Rows from block 2 of a small image classifier, named by matrix and row number. Rows with one number belong to one channel. Each number is 500 + 50 x the weight over its row's rms, rounded and kept within 0 to 999. All counts start at 0. Numbers have three digits each.
After each channel's rows are labels from the 100 images, of 14976, where the channel reaches its highest value: "top examples" is what is common among them; "patch colour" is the nearest of a few named colours to the mean colour under the peak. Only what is clearly more common there than usual is listed. The data: rendered made-up planets.
# convs1: grouped (3 groups) 3x3 conv (model.blocks.2.convs.1.weight, 96x32x3x3, each kernel summed), inputs within the group 0-31
# convs2: expand pointwise conv (model.blocks.2.convs.2.weight, 96x96x1x1, transposed), outputs 0-95

convs1.7:393482552508427482492504587518406521569550462522435463455489559457474498412440448529463495554523
convs2.7:481462430606476488575444499474503532515538472436548427524523572528549530510428514524583494526508529485573468517459517542492547530445513517316520520579517503538535528458510494420575453480487416421526534510541436553519422538398499546453428529518545485541472466502549407554411521422568523538
top examples: full; ocean world; cracked ice world
patch colour: green; white

convs1.10:507447516477410548493460511451408508521499460474509477427500530509398495403410526595486441523543
convs2.10:539482481580518486497486473567528554469557447541564570462475584470511551478442517587506548497579630505569592493534517504499540480494547527534589548546457596539527610451576539469520471481424482524493503496625466518543411526512416463493480494530586528465514416564530423497536574550547495492
top examples: rings
patch colour: grey

convs1.88:340518522465492479502469469482482461501481504440463399492461447470387514499450507412494472542466
convs2.88:479482479500509465399506503470506449478549493557449359475457552647486383461524438553470419524430498543515438518481470481517490540438545481440481401528496520457483469599469547492522448527433487445565519554479480537508555495486519550481531471473422406540486606473503469517444446415579506423
top examples: polar caps; full; banded gas giant
patch colour: grey

convs1.73:357468470551463548450590515508422474504512540550490485527443510516477483507475577420571535442536
convs2.73:531420531520614578461581568538422485428490501560528482488540438498487469457542370525586465511494550389454534515558504523502526568550487482497476553523478510404531375437427486573513542514481504582451462552542469589544501402521554466469545482485590510486505456475511477563505524461490478572
top examples: banded gas giant
patch colour: grey

convs1.5:485526514463421505396454479430509493523552490522429492404396519460504394512482502504454494480414
convs2.5:567444537538551465477538551444507412520486597470425450543497495466503501545501486531513518439435531424517427405629500366528626574551484488485461514417474436418447396477446458533472498526504501506387481494441503489516497514527562489468509525442445550531559521474537549477508507474491590449
top examples: glowing rim; half lit; banded gas giant
patch colour: pink; white

convs1.84:509588528532492547461495523417535558497475456501458507524455532391487448495582646477485481456475
convs2.84:559514446586456474502500523566600542386497435553515496549531428497471516460529441454541387540559543398440496458432524468470481511483491472507503502555532499514541591475486531502514539496582533503541484526602588573562535427406381431472498463492533464476500521525489480440505502596583578475
top examples: full; desert world
patch colour: orange

convs1.18:481473540525493497583504547503542535470456523435486482453522520534476466509523557695525441450543
convs2.18:532534563458537479455503523650470542484505435461511599541535498515549543468571524555474522480632551535556606483581475532540513455493520524461543532517587507501562524491579541498477522542497502516477496434659535548524496544537514401512475450510509487473578469642500571449537521521527461523
top examples: rings; cloud-covered world
patch colour: brown

convs1.24:539510486453503408518512370532453426400479484509491526513493461540490533513532421502571501387498
convs2.24:455585565518467476603465464452471487532464480440450492528535449496496475484445531396471484519478413610469472514413397526489489400478527531472529495467482489440521531496397493496428575417534490458538458462419628473472568473529504501442547473527433423518456457497482540439561491565494391542
top examples: moons: three
patch colour: grey

convs1.31:595487513459508496535496452455566547438585486558550541422480441548481547549584517440567487429488
convs2.31:564547562532540532499514509510384508533458476437481557470498445558612544533515519534436501520446493529484503442504348411491518503439472533503486497450500416404409508414470563557453518482476497551451537370462547432506462488543540466472491432394502487514537543538551524448407518528435528469
top examples: rings; cloud-covered world
patch colour: brown

convs1.49:479406485354468461465448511479493499492518465459424474461459432464458436498409452462481440469526
convs2.49:460435517468541487400506524566435500495486482473531547542514455538509432522664463500360417481501519387501580541483498524501444577542510480532474516451505495532497509571382567533450493575459558536562561576488503508527535513459479581523473479536453439529437555526452416545519523551416504509
top examples: banded gas giant
patch colour: grey

convs1.57:547556472451546556445511507456503515444596511385485583502498509585474520412467465477440489549554
convs2.57:491514487460566527514466416461464443491473407575539539519538471549347514422548382502530455484437395520484480440495463495567488515459522447510515533533475565425430433524535564519538470484542511549494407483481433569504437418521499537495588510471503504460571553412516501529495378473466433495
top examples: full; banded gas giant
patch colour: pink; grey

convs1.30:423491540438405474488448554354504478474512523456530456505443497425402486472482480477526476488445
convs2.30:487482408579453459504431437426525495496434510526481389467482516531471517496469473578454466452451433474487390487449379439417473515498469421490406541538490501463487413562419515521484542532519530520488522547443505532514463520496500546475525560427463442407418569471542456550411475411508477411
top examples: ocean world
patch colour: blue; grey

convs1.38:471360428529482500505539457509476527479519489423511480537516535502512462462546461517337546473545
convs2.38:493483503452565526532535493440498548392368562498561477518455481537495484518503457452459523476465455502596445484447477429445498526453533529586455569467446492514542483561460568595522397507424612526530382425470492499556514438491496450449478425522596446437511536432450492534515436515450516483
top examples: banded gas giant; ocean world
patch colour: grey

convs1.53:501505382580442468493475495451498580534439430449481502526484478477467436510422463501404471433439
convs2.53:476550432512524561445504435444470485540424432599539494512535454578368537516515512549504503468452405540459425465497513572555428550509560460554489494507478545520483510613507559488487522537465571623499495533423550561492480455552481557553569537503531513444474607434517484576518395524492537502
top examples: full; banded gas giant; ocean world
patch colour: pink; white

convs1.65:382557537436530478470451468460443545505533465468456452491500417475438486408529549500527514405436
convs2.65:561475447496489475547439485502509474479465488500555400537516471617513524595503467470556397503514480489438492422419476461457493533532553500537459569485526496515465546534494583472475500550475599589594451526522502541634551481441435466522481473453479456366458583517547466548428421503565517468
top examples: polar caps; desert world; full
patch colour: white

convs1.86:419511467455438448543487486488430449532453525479507457574466437574417522497483579413445442457456
convs2.86:461516406553523521440438487504502513433572517489535470588525430589503491547648510541411469510538456441523462384507477505530491550517540477529519383567505412527514467609417490449556471517502583448475520539493441479485474513448519555502481573555502441519448636497500493551448462473498524471
top examples: polar caps; cracked ice world
patch colour: grey

convs1.61:485487481509409393452459485550421368449522525560535494517534527503438556563467521447516473457482
convs2.61:495407506548541461437424485489455393500542539450556435486481596518570569555475504449596500477544564514526529523568530553514504558447479575446392571490541474561540480481497514505572528522497426396444516513556528532525441530418518481436447501573499525404449447571469536525446522433585506463
top examples: cracked ice world
patch colour: grey

convs1.37:579398508514566556509522486584543490499535466459583536436555553428550500514570475539410520514510
convs2.37:578507520541578580505523493384442448515412459572507494379545489499504490492460505462560522491447465522515495543519501393455514508499425573464526577495411470470462487463412510586381408532439507513496461474460483444491428514537492547392556453454534539534517495441489492501374438495485471524
top examples: cracked ice world
patch colour: white

convs1.85:561497504430511547587398554465451527530538456574518494465548439537595603509530496549533526496519
convs2.85:646484557562548560527407537470450449485449470532508497441520477464505459589479471498521482604503443480500474526501437445491505482578418532492466550469513456456411479464409488539500457521451461540505438467455449397547462456539477488440541474503453495502481476509547512443309441518441420502
top examples: full; cracked ice world
patch colour: white; grey

convs1.44:433495441563396400528521503484433418487455454559515539464503524477454500480514555497498554382494
convs2.44:507473497555503458585499519496499478523462517496512425392472569478575504623455541440541459437544533525523555468510466518447536437526355588454525545415470410543474603458477502509505456433428471509460481487559453455548392506497468439449456470527473511463475444570559457513427540572509425482
top examples: full; cloud-covered world
patch colour: white

convs1.89:441463467511507441583559457480526457516490470524450544525511432562499397481479617571483475409477
convs2.89:463506479476526447506538432454501528522493529558495494551558447485330522481550468409495564420413433534524452430463497497579563509475525521502482572505416506414478429466438530508564539438582490533504379446514422541482504449502539452445586543507528526532594519444507508528546491504471411566
top examples: ocean world
patch colour: grey

convs1.34:446515553427450391498461495428561495561493471451395521482443430544460470491423502521565465484522
convs2.34:467470473465567485439509488570398540512537495533504512578501534522386426483539483474450465457509471481525479532546552522569527575545565466429473420502516523503517454566483536550466534466521625600525413545566573555551487387578477479491570498541471523446544576545449488514582452455586433521
top examples: banded gas giant; full
patch colour: grey; pink

convs1.92:547482514601485581595511495495613553501516502521491513543510439505553521560448414528569528576508
convs2.92:509518550480512526535561502536441492489472455522453586531427557554526500530491481394510389494511423521403550553449454547504534485545548498494480476466454500443414514493454573576466520501507515584535416419470582445528510402580432425427560419540435485503461506480522515581582403551525474508
top examples: desert world
patch colour: grey

convs1.0:592516484489551473522500431497570406482400514519562590521496469466534581581532470491562492528547
convs2.0:524518570516528459533537549541411476459518474389425520461532466527535560502429469537529505522488479534582477426487430428450595499453491540475517474535498517470526446524490458483437603399529472477366558454495503482492526536471583528429466477367471423468522474539465606418412517540472535508
top examples: moons: three
patch colour: brown; grey

convs1.46:509403456508582553520520469513553508491506409419515432464493480404552529540558422528426537528519
convs2.46:571478472514488510522442467402448471487430518524535421506540492393484494448437506501525543515385437529538434529495523466465494499481451494355546539526458487443470440408409421512415414497461445490440465453485444448464462509494483555424510527468524537498505451418487487459405413431489473594
top examples: cracked ice world; full
patch colour: white

convs1.66:485486514560466493456460507490443472491493510573493545321508467404483506516496533511598541444517
convs2.66:550585516486507453453501461502442532515516514546505496429395624519519380488495502569503503576517441535433482425536514464565522547508513501398570388515477566456434566489532515614482422511493531501542488492505553464529496520614487477499513404527389466494504494488485527524495514506637459467
top examples: ocean world
patch colour: grey; green

convs1.50:431530435447408506524475466437584481551448460538426571534458474510445544478426552545491477486577
convs2.50:572407484546597573416462510507444540403458413523532468540533450544485430473487397467560432545533523518459521480502455505576502566496569477459420529490503449445572427487494481520580529521505429595500439504510475551547530392488470492504559420492477477392469506504494511566474482388550453516
top examples: polar caps; phase: full; ocean world; banded gas giant
patch colour: grey; pink

convs1.26:523514589457453446507501464489509489446484521472401407433469520589474424479480541614531519474546
convs2.26:550459559507556418527577586471547464504471567504311477520465500465473507555512491501524488431490549421492502456616514382515624529570497543454492498395496396398455475452485475518480503505484482526430455486486509487558533472518507412516538506463451553488543506484546549458542478525486545445
top examples: rings
patch colour: grey

convs1.25:503399456445499459519440501493437531516546479438560451504550523428473488467404508419543421460424
convs2.25:536486507551459541501557507456555472526458577490481561432464475592464486497511445509534458520388521434476486599504505448443491491490521479526508483465372536478495549534464458453441524541454499472408584574420478499497433510530424535504451557420495543591612479393512403498497511474402584472
top examples: ocean world
patch colour: blue; grey

convs1.14:471480493493461427415496519390471506499385493498474433539418516395496512451487529524571498524560
convs2.14:536467546542563440523572632492524432515518486479345449505482517488517476615508514501519508465472513449526453481605516367525673574556504584507478505429492343429484485520503500501501502506494522479491485473456501501567567487506514418492498472448476506430494527496508538504514503524515507455
top examples: glowing rim; cracked ice world
patch colour: white; pink

convs1.42:554448397533438540502495548414516519584502435493470582483435488442506469481501560458421524514577
convs2.42:577528543453549571645472493450500550543521560483526461390464535452557498569513538473452470477508514520488554509516447526541492460534387498519547510438525529473417576463483440533460533381530468549480440420472443414541430523605552466522537502493484499562446390530499496508468548558457418468
top examples: full; cloud-covered world
patch colour: white